{"train_examples": 48750, "encoder_drop_path": 0.2, "text_encoder_width": 384, "text_encoder_norm": "layernorm", "text_encoder_mlp_ratio": 2, "text_encoder_inner_norm": false, "optimizer": "soap"}
Rows from block 2 of the text encoder, named by matrix and row number. Rows with one number belong to one attention dimension. Each number is 128 + 32 x the weight over its row's rms, rounded and kept within 0 to 255. All counts start at 0. Numbers have three digits each. After the name is the row's rms in percent of the matrix's.
# q: attention query (text_encoder.blocks.2.attn.q.weight, 384x384), inputs 55-109
# k: attention key (text_encoder.blocks.2.attn.k.weight, 384x384), inputs 55-109
q.260 109:140080117126157157114091125130146094151112165083127162143141123089100120135126105140077157138110173136124155112154096116130085065122127084154129120110172119064138129
k.260 103:105182078075071108094127171073155091080145172071144147118139170093093155180114119102098103104148142108180110125149147167120144140160144163050140115107092056111102196
q.261 127:156113121101132120159174139180094132176130109136122108190140122121125140142119102120124176123153154118135131134177110094113044181154128051147133141061138098167051075
k.261 111:151110146116128158091123170173100164199138102187105143131132102143072193076122147120095189079137106094132156167091109165128090162177114178110078148133152221155161145
q.262 118:139168132113133122132096140109096143115074088079108118087189145133154116124113206157175114149055119151137133110155142077119186042123100121109130151197100164157146136
k.262 110:130107109132135122071142150141191135121074081131144174123097144123098111142075140124162192129132137118136128057119114113095088170134095117163117142131177166108166148
q.263 103:154116095195077086097075139130082101066146187115108151134116043167076101174110138100072142166112131118155121106100127125143111178126098107138136174129093176109087133
k.263 105:087145107156155127156078104132142145152141156095139153096124110072032119135146089175104135135034116129152179128129126136119160121163093154142145129110140193105131127
q.264 109:113152135151062147206118175103127169113148189069104068097167128146200173197131100180123148168140116170160108095156056122124152158155213147146148123169144078190113076
k.264 100:109148136139084089126169135138146119149083167052122169127174117141107098183079119120081129131072187115107209101085114097095146176148116102139063176183185079111112075
q.265 102:173151094114049173078148092150130165117170119118127138171192116122091118128077127162103089102093154130114149149097202111167105086152153207123072155124169133101090160
k.265 106:130143113070060074124132109119084132102159178096204121154158077101160131152134173143107180162138126170144129135195109102099118148119112133119170093067097197074105183
q.266 102:157137155083127118095102179170140106073105181123142165135122170116190125145146087112061132097093160137141105126113117081134111120126126105164110164054134116110073118
k.266 098:156144120149100120085160108171110141158117079103127126149136151116175072067127132134133091169050046098141141122121122193107154094130118118114151137137106184156107099
q.267 104:134153168070152111128131148187190107116136077115104153092150085128124124158170165099144151042167036150147128100161144103159112118111139176122147112129076152120088099
k.267 088:132045189170168123160102153162150145093137119091107119141073175064114110123128155083121117090091152138171125153130114145109130129107144139149135175114177172174092096
q.268 095:147107104188138118089093108134140083123139131114140170079110201071133056144144145102143149154115139164154152100164102071199131101163163116035161184119158143150102068
k.268 096:149106129133140132107161094098131081136134141094171149107142126119108102167116147178061171148113135144166106133126097100160101108148149106128128101159088150124194163
q.269 101:103098135141144142141113091226169149107112092130132130077150098147111141143165105155119101165083129137124122105103126103112086159108135100152102148137229109103106165
k.269 092:160135153158178187115137118101134111082158103148110132158132111128095091148126092121172161127159151081117094115149204163216091106123153169129123119122161204095157138
q.270 098:081134141123111118128176149138111157097124117141155102112065139082145139135132111130111126128133083089183098182099127118127182177122097145222104140089074102095167111
k.270 096:087114131100152124169100102160134126096152053145121142108138128161091135179100146149141105167118120147124168119152152111095102138138156076126104131132122137179175081
q.271 086:150090148116168161151110126081147217106102134117088146144150115081085138130175079163152127094170171098087088128119160158171125115161110121126094106109164123142134095
k.271 093:128140143166192119123090152157143094178165111135161089198120141156128106140097183120129132146131088126148179146114187107067179084151063159125171114133123057088180126
q.272 096:171158133138151116127119099114206146155155129116166053126157128073171178087174069150050128202092091156125082187164163081119130162118144128119106117097143121138112080
k.272 095:194150166126069135142193095151149077119083145186121138181090087126164107145158105148068182158089145097057156105119113173109094093054103127148166117129169106105105109
q.273 091:121118130191147133093101152096122119120101151168132099160173157143132098157143111110134131104141166118168132155121176061069190029111125137141111162114122174176157139
k.273 090:096120119179121116160151143136184128120130113172101101117110090078170168128083131153145163164099115128158114087109072093113137170192090126142142162118101113127136075
q.274 093:108130159056197091160148188155126121152096069124183153101131100116152064120136121142174156126139144149164120140080167081121104082089107118064152141113109137132087141
k.274 094:111099073168205101154124110069125145118154155177106115136133139070134076152091075091122102128119117134139120104109125113135189137074078090104183143122091136114126166
q.275 090:117136176122093123138114106140086099093123152159159120146120115099125164145102116111174152126113147185154129160149100101134147139133142100097127074093148182072068107
k.275 095:103085167085143161147161103103172151102168136113142200139136135120136117153151163168129127126159135094126042122115161090144117112155100109096133120136151057111111172
q.276 090:010147111082097132129147108125113121071054100137100105090112132091133092161126079116122082121156118121108123128150100154133165082139115144131141037129119167121148106
k.276 085:164112151149062114087097075118096092142109118132073114121121169126150110103102130108168150151204164178159119166194098139114109136185126125098152159077117081103126117
q.277 096:102106097126137125079056111175187154192138116116114164101151120159133125127139143114143121139061102137076108185095131161124177145104067086135146105125137104138103119
k.277 094:076090085155159111193155143153137069107154098165105183124071142156121145131126142174110074100067097090125156125190112131122089189161160113123124077126144173100107074
q.278 093:110101131084099138096175112083149173181133127097070126159156110118084124126132119121113082089158149130121095115186149130204129124111080144092188157169137110107084096
k.278 092:097218145050150151104126080154160149133160041139084113083155132123170112086176128153092095100132120103137126139140109106144127159070158091117123180134112121164073152
q.279 091:121129151127114127148150177100131142119102137119108161087163139142120230160088158114091104102114146154111083125121149165190127145170120091122100145138137119122128101
k.279 093:140098172121146166057148164157197126120122149132107152106126101122121117086059152077152143127045113140141169110107144150154125134132125113129101077124117121157111147
q.280 093:128110114126097095095144178118110133101082088169099124170098109085152112091088134138137093080137099090083165203117147086139040176129110115076074173105111120104181084
k.280 087:131141173086126165213180135097136123061131085124130144138137135126162187150136131125134112156189116105140160154081117139109165096077139109110137093087170049082064162
q.281 094:123155116175116094160218150187142114130131099125087153128146147116142144096117153142147202120150125169162107114175132130204110109099156147100143050147085115069137136
k.281 093:101174132135122139173122152143092066144118157070105126106127180135119134081068128147098128118107114118122146113107097182121108118172141128096109119151111129158170134
q.282 089:127037170155145157123061113167126140097103108139210037095058146160113086134163137137069061126129130103104094101128075128111109126113153073140186084135155158160113132
k.282 090:110124185097148117140167155161067177129122134124129114117150146126072163148170100095064155104146125133117174133144091189101152118104148059117098169106111166138130143
q.283 098:139196135109153103120131148131148096116109166140091191123123124127074078120118148164125133082142191146058121129119154119141115115136093111101156031058119106148095100
k.283 099:080099171158119141102152151138090134143072136103109146150109163075110084117122158146085149103066165109193154146172157090144111112174185087149152162138091157146111066
q.284 090:159103108069143122153116109167165138127122118080114141128108121098179086121079159102095120146148118046112151159181164096089099151121145172124118138096157140096140080
k.284 089:109106085203108080145131141163142139079177131140126161098149169077072089090180081103121154172117144091154141081128146169156111166093099125135166167153088109129141159
q.285 091:107143089134151103184150160121146107067078134145138170081155107081120147143133155181113153157169122135134131157132172135058124096138167181100113142120154170119203168
k.285 096:095040152146153173124083125171113185130093101167131187144131083108123108097119141137127177059123169150133126116107102164114162158170083130074174128131133175129160103
q.286 091:142104144106101183120147089155072082079132105134127115119124142131146099110089168173102144068147167074078118113109123141140135177136118160144150101118177124109141162
k.286 089:110069073147163163127112115143119129130144041120104095106102158130084106131201173087137131150122141199093062174079103110054127143133054118123169146137091099118189119
q.287 086:144106181146096151148135101052097093090138104134161101114067086157095180157182092146168142128120105137142072114183078187162107154109119168163115188159133151107135121
k.287 090:138149111112182181128128103154165086137115103158145121109070140098192092104143176127099133103126109158162136124059085169050111152161113100116149122120118064079147167
q.288 113:128169154104173126124134115070159097118106079163086121066096147147159083156095111106166147120172116158136127090091151077103071099124113131110193106094144096124167122
k.288 101:138147064126117209112131162107148078145142139085115133147120141089152176156125137123161178153123103162176177144126053210138139088138155159122088124134103123131160122
q.289 121:102177125074147085054122082125099131137148163113079135141153098177126154153171115145158145131130082210153144151160099117163123134170110175117123122146104162095166182
k.289 101:114112120069157137169139136158108138094158086111087145132147110099121131112131157144106138161161106149103138074098133118101089129126154155108188115081073133113139128
q.290 110:121132115101138099102108142086177141110198108149137137173068103072152114084102095153112119128085186088141134157133123076117105161151116119122168132101146101108063073
k.290 106:096122144166107133170140167119079092078128114117122128166159204086097060117066126152181169214081139134148168147175094164130066144105146127168143117181123124159087057
q.291 104:112166108142124147114121139071107088173158126135140170110165152099167178109157085092155213158162144106096044176129161159140158164117128124136130148068171125137127117
k.291 086:188147132148129082121123146117127119109176067117139156138047143131129165169105124184106148134076147163125159200142102158095071119113104127093138131174102110165145181
q.292 115:093175147074089083176127145177181099147105095080121169122109147138122134118134174126127150166118167138122157124100165134141135147116169149102110105157192188106125095
k.292 102:156096152111090122126125145133134082133149136135105083158097148155181126114154131140072100123118169166093097127159216210151083136162209125151114115094121125135131142
q.293 121:133064134144190094103076129112145145135199089142128152077191087140154108127150068143115139133153141127131157115128107104078162141155149105125129106178108139121184104
k.293 101:164110172154114175137110107074138110138149131151116098132153066132147111139161122138138121139138140098117074113170123141176119149068144108196201146119107123142163156
q.294 116:141155175121128148092162098106117143130129160154194162106140121099127101171098051112167138198141133066165048152090100160152132131112122132112110149171122128159079136
k.294 113:185086116115140169132133100102138100097153115148092107125068092089145083190151148189139147180129100127085122107109112109152117121116076084165141097111185169133160114
q.295 105:109173138111112047091145124164074110148134119186060188163053111180154091099106110141118141167171137151164114129173171151135105169135148085147157103133096142174146110
k.295 098:082115134057125129087148142103098131121156153125152067113120145136091115125132120168107119129145137100177127088159130107145081060085148107115100084144092153116129170
q.296 113:158123121153147226072153165144131134174069122104185144093130104122110131173158103133153123070117170103106096176146138150127132170124095095174087055159124159172117097
k.296 100:145146158143189145111139139118150110140154049096157093106101137157218168121159166095162146082175094105131103116073180148114105141140153139148150166136130065106150130
q.297 111:121111180122070123146080108150175085162173133073101050116161157155104079137065101151155122219128198140101171134110146121096104154138091100161071115188145197108107112
k.297 103:138164108104180166115133130147152138104171164213182186103137112072116134143118116142086108116181065118140106112083064135171139082072124180065169114121158144060134165
q.298 103:164161085162138096145174130150075151158183132164150232088219119133131144144140126162100153102158131100161147202089104161145169149123145093081131086121144125128174135
k.298 094:135066121160142098112174120126176112107122126089092120053118178193149112091122092122169091135128107140163142104115144093106154198172129121170162120159105132107125126
q.299 095:161096085110154160137124054091114089126088181171101125145091150119127079112100134183117090121080132125113085150130126187133156149175126167124086112125114129136159097
k.299 101:153132076183125134109182104136113204128136116163193117116109112140136099122144135140127146144137157109097102197105109082104138163139075088102148160145183124042105107
q.300 098:052149146094158136144153128086122112119097116097063102063084122128156138079098171085073149108137094167085121123135097081142131118151115134125136092118077145093068120
k.300 093:132185113183152091109117106118135112101117093201109149075083130087112103114148152142135160113159176098137147135147070130069161164122127149194188151093118183117099128
q.301 094:209096154206116133168049113131131089177129079165127157119113105113144070111102125106061139149054104171151172151105064185118168127121079135066097106109136110090162116
k.301 097:102158116155106152123170129113093148208150155115148083093128102139120187148099133136200149107156215122191079122085168155123113160147094133155148094103145085087130131
q.302 090:121138125087109129110071169124129119093116134160152156117107113098149146144175121112125160117178142141158108132119119122175160080110096116133134191177166087103109095
k.302 088:141162138142097170048119157107097118075173111090146066186149176166135108100104079142137170170136140180164083153084103176157159130157080085166149163156124133115146111
q.303 093:099129158113057097129149101167153149109168089100085166163177113138135095066092133165128153119149162140150109109157094152146110142188131100124090137078171135116121169
k.303 091:087174168130079159110039174133170127139133133116138164120175146103121164127120155095146106174074079104116086138142139094056083112103134153105149118113108122174184133
q.304 093:162120139123036146169180095123137112199137169135106160088120032128129154121193183090151102157152115119154121112113177118166146116158113116112132140111115072136102080
k.304 092:064100131133080137134135131125181166108114096136111082129104101168149160140110135140076086095076066197159131162116134139159131169077149095086134132080085090128119098
q.305 092:136121143173156136170158109156115148131156121106137127178144102083081109098130136142137099143093134095149090197080078129154083180139107183131121138115164127052125105
k.305 091:136115067089160112196097159157115145073086100189121203137143143140144129152067148110137158090162098138126115117157059149111099122182103135110085113124101098127141115
q.306 092:110139123090107115085180147126156115074143152167122146145164144124088159135111111109138101143141099180167134180191156130165111109179098165126119149103127167139088116
k.306 091:091071044149130189110120064104167156116077120137111130182125077094125147163135198131147139079140120177100157137080138169119156130131120143144127104153176112139148082
q.307 090:085128070132116162158179112083174057161115106168142083143162116118093114084147100150182154181120150131110117071116134133145159100146141146064131162067115089169169102
k.307 095:165128178101108087120084127199152123124141139135082150107137143118124128223125156177113123161101153107138137130111152128097107102146167131144157114097161080162204087
q.308 095:171119116147107171154134140172194114112111074129112177071169186197096161136219146061172156155182120121152209201122102164131101061117146119113143082048122134140083140
k.308 093:165092132099132113127121144131137135122133111120162093193123154115136078142119125135113073162102095140124105130071110112127149159056088125147147131196108142165145121
q.309 089:118106129123154167151092161075183079080144141179102124144140136141151158177139116178062097122113151099133142146130096125125138175100173073141149154122096166093135066
k.309 093:162085068095093166170128093126136117121086127158140085145165115098186091168141171163110121125138140120140104117138134088122129128097129105172127083071133165151113140
q.310 089:101175189159139098124101087120185073110120165124072131108130126123180156102141108089115120107122121085131145170127135100100132099110101143128138140173115198097059107
k.310 088:143132102121153124135094068140155191164168108161152088058102129101106115077134125136127131125144108137087123107125122085119137139117069140201046161125210078111125111
q.311 093:077135193143086089096152076109117099123078153135158067177069123113225133071125124165149052140149096114150141108150128095093180127125092084155151123122093146106129090
k.311 090:103161125140124126135157124105142168105103157146101111100146112136116163114084058108074187162134121136108156121183176157073092132139050123098104106139145037136158104
q.312 092:145120161116117114118130128126160126131124133136140197157113132093142077166114207145187144135144119121136105128137115159126172133114128047085157108080086141088144151
k.312 089:141181132121105131101126116087166119162117140062112131102106122107127110094114115104147146177161131145137098156092143112112225125101110117115168107150158138118182078
q.313 093:126137093091166126139139167082079150119129146124063138148154094073153160137165146167134097090106126096090159124155111089113125155122139131146150161139089119199106118
k.313 096:133072123204070125115139104111175160071111104143078098131145145149102112128176095136163105165140149125144103127105106110091156093058133130195132192078138096091135103
q.314 086:092093108113135071126117153113086119095075111122093082121119102180126101139216090154077122129206149182105078160131114141179119112087105065125120151094064115145185090
k.314 098:165154089115137112141084088141141123119178169151138151118138143138068101126132193138121032122120116174103080180114124122110098149132104122138084152120133102141086118
q.315 091:150130144104103193100121111073111117115145149158173137139133111189120103114118113142163101116121115086134125130161120134144208143167095134091092122156107139136118075
k.315 094:142120138119141108075125128141190136083124100193114099144166177138106095147076170158155128115125120143108125136125140131185118126144127141073120122114077127057108145
q.316 090:080139153099126162112096137179107154122061154141133121061079155129098135140175092140089090137141176107108132136130153132108188131116162105072078173087134111158118121
k.316 085:086112092126155124166115146093178152146128151114145115173149112191185101132101140130138159168127109193139065138082147100076119090165112122130124133134189119092109094
q.317 091:168122060125155094130131180077073135117129072103145129122136131102122158203164071165111095119121156136132131100143168194182080160063103113156152145140090132068110091
k.317 092:178111134221146117095087110064115114042180150135141130161088127136077102129168137061092147118133118128124181153138120163121113111158104116079104128129079145125105143
q.318 092:174123082164133145130124180138178155136093130160089186087144138070119106115127100136090141135118165175093170171125127140123162146166126069103073046155077102163138157
k.318 093:127144135125126137177161172112155096157125187121094185112115104089124143142127097195149163118231097111148109128116058130136125126107174132121119128104124097096141171
q.319 090:111113130075092122177102056180116109118114121122144160146145130169097100134132085080163134120107131106113160125116113105139098148124089145103110175130135184124142091
k.319 094:138105115132100139102189142170061146152156109150160164159128170123147149139152145199111165089158103088114154116188135117158102132147128133138178184139157134130116130
q.320 109:133152167124105124175104136097137191134159156147121139083145118123104134091148076098151114130142138098116132167143109133152144186149120121106113154156092112094096118
k.320 095:098133158118123096169104147074101134115132186139189143120163148186199210148170142106172162131066093153158100102119155154086148142098082156151169081179129095178147112
q.321 113:165170127179174155117146112082170133106115160124124127136165142149129106113211115170110134135169152143131115119123131099158162088121130114101122133111150143083100133
k.321 097:158065228179202089165173103156147127155184100118203090112125211099120151082160186129128161122097103139103086132089082160164086105144116100142081079135137162132158147
q.322 109:125177149156091118105193081114167136124107116120172103107133154177113194144179122074118123171099121134136141138117116097130157125174139133125142161140147123150129170
k.322 092:181112225109146104087146189108099103145099109142135112155232126112148110175098120085151137090056077100167148107142122133153140135111141148144175032151153098103088118
q.323 104:141110150057094118137145160187131112166093217132098113143139178125146121119155157148129119180146078138111164172090152108196141125136162107155119142110180103128107104
k.323 102:108172124097190070169059135142092085100111101119072143118112146137121116135106138160139091106158081171096147174082159143172115101109107121158130135096120098135157134
q.324 108:203100175136097082096134076115146174056137195100118121138151108136106099089095091145181155127126123106113140146112144144132117127147099096159116150161134162107152166
k.324 096:154134095177116109129132141134104096163093108145116155200081211100137124076150111105153126144129144105145180153114198111130127116162102168179167111116076094084105139
q.325 108:120184140193131107163094139120114073148139122153176136120107076117158139155164129158205144134165102137137113115132127146162143131119117120149190099113129083113134180
k.325 100:169082176136130086135192136161088157113098138126075126101127124135128140094153150078150128121181154147095126136119142162148185126123102117126091148105152152099187144
q.326 100:096094153166121135135036241134100106097133151129108133130148107154130106106116136090134120104140115078168088099080162166083107117126051143123070111140105146154144116
k.326 096:124148151138176158150114137109057130169107143120112105139096072090184185114171129122141163127177151111152166117137143097089083171119148128102163141150158088138072153
q.327 098:059089138166167081145131125126130160163158075050085129157090121149179145131078129173208112108131118123110135133169152185069146111141147128112085151126143096131125094
k.327 104:216149136065116150158097070146142195188134132150121120104089163120139100086142128140167112130129125091160178159140165114133161140167143074191126106124171175132124103
q.328 116:141150111093169166158120080128206164106087133117066148167112104115110082173111126151178123084141166099115144143115089134113123137085127139093138137131129151087109129
k.328 109:153104085067125133162128126109158105158142147116069136136158104108091107075086128164122135183148160137114128071109198179152087155131115112149060148075148172122104166
q.329 106:128063132118152093120127098109107081107088140148157111125111164133185101139115121152135184131090126094146162151161124118095113131120153146110137106096183110155191077
k.329 103:119161145108113123125100182114156120051098140126161126178125117137121157143149108143130144141124140095106164197113136173154190084105210112130159126086095113134160128
q.330 105:081107149163113128140104191134138166103154097181217145159215075142088178115126099136126068077111129123132134170057103105128203154068132134141071145167128095136083154
k.330 102:135183086152107142150122092144088128171161178094124146113135135187134115103143170167079116082096123133077082136093096137191062132172071164155133111149162150157158135
q.331 097:110175096137179212116114173169101116112124125117076118082084107091123134110082187128102114084150115214108138151062147149115087166153114132117163127125113131143158113
k.331 091:166085169151143154115118104140192132103118130086101132153109078114097099064161185180121128125101132124169140128126134189177161100095159137117128106112076124112112052
q.332 106:143203113156153105143223104152143107101147200111168131107100100095166213130160129184084173101106124111169124128109125102086120112108108165125093112160152157159145113
k.332 088:177156119109100137160115120178096093081183173099121069177153115142107115104198162151151156113132087063120147170095111133129161126156097014069138089147096130114117135
q.333 089:126120100137154141159092139185177081099165098080134124128144125089124147154120103097059090100084123175165156179095116154137132135073039130103077149113105129127093189
k.333 097:135177173029138127177120136098086133157077159045118162128155086125089144106137096184138138138088141109095116110129133135138099134118113075129194145096105148146081184
q.334 093:165123129148139203139163127106119100123110120192090121166123095146129093153116106058153123125132155142131150144151091154166132135170092105101102109090071081183137109
k.334 096:081213172135147143107149109102095129128134063186146176126101142095126100166181101132153159124133146104141167169172176130137157128102159136134140124108156147126181180
q.335 093:111109127110111134188153133047117075106153157136125140101118095177167090143206147117143159080117156152115062105132160159138126180109047123156134082129136092148125110
k.335 096:120155078087154130139189168077135130129147142102138149133180122151098114175104108072146168117134073148101114140117126200160171076150119125109097131129105186129158145
q.336 092:156145155114116166125144171064138143142123078089100160156126132197104134143166173122070121112127100124119141105145118149151104175156147155090119089122130083137122092
k.336 100:100113063119178149105097098200170113149130136137073124125115143104120178140148158083134079107131076139125152130105138074063147146154090106171050099113047099143164172
q.337 086:127158103128167135097153136188155151131080120078119164121129176091106149121139145133133069102156118077130095073117155070131192122166140097054193188092157094086075128
k.337 092:087092154117173184103103149129119112146140147153071109142170145046099124092107103087132097187083169135150070162084079081144158108107133125156111065118110094073184130
q.338 094:142116138157157135079123132183141099123108104163109103147199080138116128116054130159044118183096159144068162089119107180132105127137120150167137106130093171148142102
k.338 090:095199127142163157136098191109158167174079143105187133096157142107125080132142153065103095088156150114139084117083159152128143172112170134148124098116222132140091103
q.339 094:094110135177107102144171167158127168202146149182197167068128129120141101133146114131094138153139185130198172127135076135140133106154139128177108175164114140110150113
k.339 090:072162113083165140170155131158112154171199099119069113158090126121184149143120114154150115156120106179129091145141138145111139090082134101156157120108142096082182146
q.340 102:128158125155105170120120175116102117100068133123112122093110116118067153116135128169114125119112118043168138089119107120160149105144163131147082131100049126111100090
k.340 097:115155141054111123153095134184120097127150093116151133161129163159120191142146128133106054123120090068119122196099113128064120118142174123105106103132090129125110107
q.341 089:095189112093103144087055125118122164134123113074170106108106095157140119130147105143137102148165146148171170113129151108134145117152089132142125148146180066154190087
k.341 094:137134203204195109154153146102158132180128121159148105111108178149153139151071132150116108151107105193107109182158151146118105107044129087116127130144171151184083153
q.342 092:098153077135145132151107189084093136143140168151160118110098149149179140091164145136121099157088094220160091154104159105169110077151172104174159090131131139139102112
k.342 093:131110120148130197096097116066164111115124178089143090138144118117115173138129113095092129110109097130160114114122132110120120126109093185154155081138101148114128139
q.343 093:106155127147142087065125170065195152179128098144134158118126163153128096151097101169123106160148121092118102156154145092146078153143150127101130124129147143118141127
k.343 099:109161114204147009164130117208121092171048145107164122090154083148040155123110154085153104122104160113123174063148113196139139140095101150216102069128128092130121119
q.344 089:121116151128108068155154119138117065162155117158081091071140078154128080109184112168105124148109157093070119130109104114120074156066137121156135076151074149107101101
k.344 098:107126105142165144141153114093133073103149124138139096117157141148155126165139109119123147136139140133118061106137114133098097060201116173115150163163166168137110186
q.345 097:181146148100078105156143096106146151168067152177157130118140147104179214105185095112126132117050088164097121129102100142083101111098106102082071112162178145121152129
k.345 097:067094098085147113147154133121159090122149082128158199099102144111182065141098107120151161110076113122120153102099165133106099138140106172102077119134150165211150178
q.346 087:108198255095150160126112135110102161128064161140134094138138154136096085146158177146120124149098152108084154153130094161139161113142121123092106110111152160112132097
k.346 096:152102139123087146086149083111121180116086129131167124144142154163139125169125137142167119172115143109116187063151105132170088117159143096104098089105132115114151137
q.347 089:162118145187122125108152172158126141117131109136108126145121077177114141141134138106104193160147139043105152109147172203099126106175167085184111176135093085119138147
k.347 090:105132092165109112141146138135091133082147103068107227127154156147163160067144128146106151129175084176131128155142143083079080125166134116100160100094116113147144112
q.348 093:083075125137109091142134159120126152108164163160121161121147129140121168140196093148196145105105125134125135156116092113119078121082219147133164127146105115139157114
k.348 096:122099122138147094112158079090193117174136106141098132143113118121148098092127086074091136142127146083122089152168089172129111102142123075125130139173049106140158157
q.349 095:116154146082151144102139110026110148098135146130121130111074095123145110130130171165173170170153055189159145158129131104125177095151111151135092091133140160139100138
k.349 095:172128110110126110109152186154133192111137156083201062175167110139067212131101137054154141103149137156100052123179137130098157081097132126127131055181130112122138104
q.350 089:150147044117133061136139202101094127162136146116103151130108160120104116195170164127128086136114210152105114090136144100168073081107109191054157117180144153107075124
k.350 089:087168140129124132109115165181112092118110114139147147098120076117131152120139122112176154127145142120131141140152173130132155063156042136108114138111174152089131108
q.351 094:080178133135083143134140108180148135118099160188093110091152120129204095131137070097171047151152151059099122143152166125169141166130134118177125120179149103179120136
k.351 096:140114081130130181138151187140129128148093054117144095155108108165147165102142156088054085141070151141175079135119118135113106129156135181068160106139112150150095134
q.352 108:115123146162117129137187078165147104124119111160148150123086063099158087116157079103130159112133139154125147143180087096097211093101136132130211139129147168124094139
k.352 095:146140090084087123120162118119103150150110127068200199126149113111085133106111127138164121146119115073148123101104133112170169093114090078118165130158123164109134086
q.353 111:116158132166175112104138122136161158159162111142121148147135045116121111082132109167124129126087144132190149180129096136120110135143121162149109129137098124085159167
k.353 102:148103164118091132075111130124117067035104192159145075131110115120086163150109115128123143120153130082132179095138116134084191138130160062105048114130214141062155132
q.354 110:145142156133139066128108123149097128140077116148124145139111141135158135155095139152117125098127171144186150161106090139116153161156107141155107071113133116142142154
k.354 089:131171220152175044171188158129136120059075121113106161166105110113158097154158122083042138092099125068130117161080137090119187128111138098136090127137075105114143124
q.355 104:141163147115073091128124177089130062111099095118099145141095144088060117151166168169137090091163103144105120138129141138115143092133138116189134140196165099085174142
k.355 096:145102099104138146194137124115134106160114141133103110079098137140144188088114102171089137174089166145208149084077183113118130129196110086128096163140159108135067093
q.356 112:126145150106114104121141176108101120223156123156089217134133152073095153105118122125090154125114090123093121170108104149134163121190134124116147110112142167116132166
k.356 104:133180157163134116106138174090146141150080067132072085109147141049146078138166146106127112127110143136121104110143151172119082146113131161099116096173140155113091221
q.357 108:140178168176128165129113117157125104098160135164064157101099150142144148101174152166140183168139136166166147141155131155134146099096123178142136181141108105232122121
k.357 101:118108175140125148137108180130153165168131109127091094116147102126179185099165146122181072111108125074138120072084167161148063161171127124165113118129130085134124123
q.358 104:152119123100115141113084133127127169135132156165100147102164104066108029149134111137095048182111173082093148128097084094110132164157080167099148095165145197101098176
k.358 098:060135119107127121142115131137098145174149089094139113149146111154202200088161092152085121174148141131207104126160187096157069133139095119151154157137044141147097087
q.359 096:180115123149147120159119107165122134146162163143127117163099145149127104156151138180147094165103168192157109106133097127141170125131068212148167151097129152100122114
k.359 099:100176119072139200135132118130098154136149128079077125147149171143138122137122126129122166149143140107100111109135127119079139115157097073152108154121136155160071058
q.360 115:146148123138126104111141074104186110132123124146146110171123106137132182104098141159143157178146135174099128088112170090096087182170118109130168123151141123141151062
k.360 099:149119094093051053144131119136146121111135095083117127056133095145100090131181171128124097156065123152120146161142146123150156095118094127142134123149149091090135150
q.361 104:167149181154187159146123120100069098055119159092095156157159098156102133166102108167130134132170134192168145110170127138162121181123147143049110111155148120121147144
k.361 101:156173166129172152132109142147145152099135134159116173104150150082105149130114100068211125123180129122170152141147199088127133127103138094148114092127132171173171174
q.362 099:110114166107121094069128147107138094108117148122108126141140136134158075100143121106131087199127138152145126145148133096137123192174117138137085151089084134130137142
k.362 093:161066214132133102159136089228163103127174162087139127199126120153108140093174163134141085152142172133175137148072132164129153089128063132151133125130145135098118063
q.363 099:170124075135132117127138126149147124173157142112061083155144084119099109147103162038148131041200205109098132101165104097127143045158054133067104152163136193120151154
k.363 090:111083160156190136123101114175169119133130129130128094105108128168149170154122118142130121048100118149099088131102169143082071056129167163192161171109144192132197122
q.364 094:138128067101131113134128132082142157127133192111132166119130112170073158138164130154098118162113144106119158123093133141109139137117071182134152119119142151152140128
k.364 106:141155091136118153186043128117117106123103144196175107125101107156188095129166112127127166101041161070171125081109107106203082146149122110168020146130122115122127129
q.365 093:093190135133119108129096160061109121055094130115095136096157105130170148139160155083145151141123146062157127097087138113147122184144097136158124072182138083097130081
k.365 091:076123111096054142140132148143107092163098143141123155080135154122135114129177130145082099154155079128109120071182168137159128115123192098155147083164090118079130087
q.366 091:184127135153125115123154130119130126142155156156102110170143117125137154122117156099171146130126204146106153119165148114121106120094128090120138132179126133065069151
k.366 094:134116088110099161173126150128141111107097158092086104151151077125077116128128146101076121098143170137079115164077139085115027135082131147105097152166155117097161079
q.367 091:161189195122120108077119150139157130143142159103142145144102103148117159192073141181124168183122120179161097146211139177124137108174112105140112152130148190169172126
k.367 088:111093083121114119100129153127166174068072146148112060151143130157217121129146132116088129096160109117110164169135152058120191145123147115119122099146161048090100092
q.368 094:151061112126165113119162115125099158240093118126091098091117177146157159135174101150107147174064079101105126156086079153147110138132136145144152121159093161108154180
k.368 096:174131091138091147086105089139138119135183114139109122189143157136112209134157146131077172130144152162141073103107076173088095099198096176170196071101143143061044156
q.369 087:151141093165118104131066150041132173113141091129109127123109143123083044134097171056094140140171147186148127149171127139155058154124120169166049188149115144140196137
k.369 092:096111151171107143107142130163132140106161138087094157165173129159159071117093205115138048093176103111168096108113158074158139065181107163109040125137057043081171112
q.370 088:182065187097137162083132135141098147126100104184065145105170143124110154099107137120093075108159144089154110154156093176090078131091090150134165115171133125178084130
k.370 100:106152164103130144132078153095103128147185171109138126122123116162129118079124208155123169141104109144111122102135197131088122120095160113108094146052151191137115119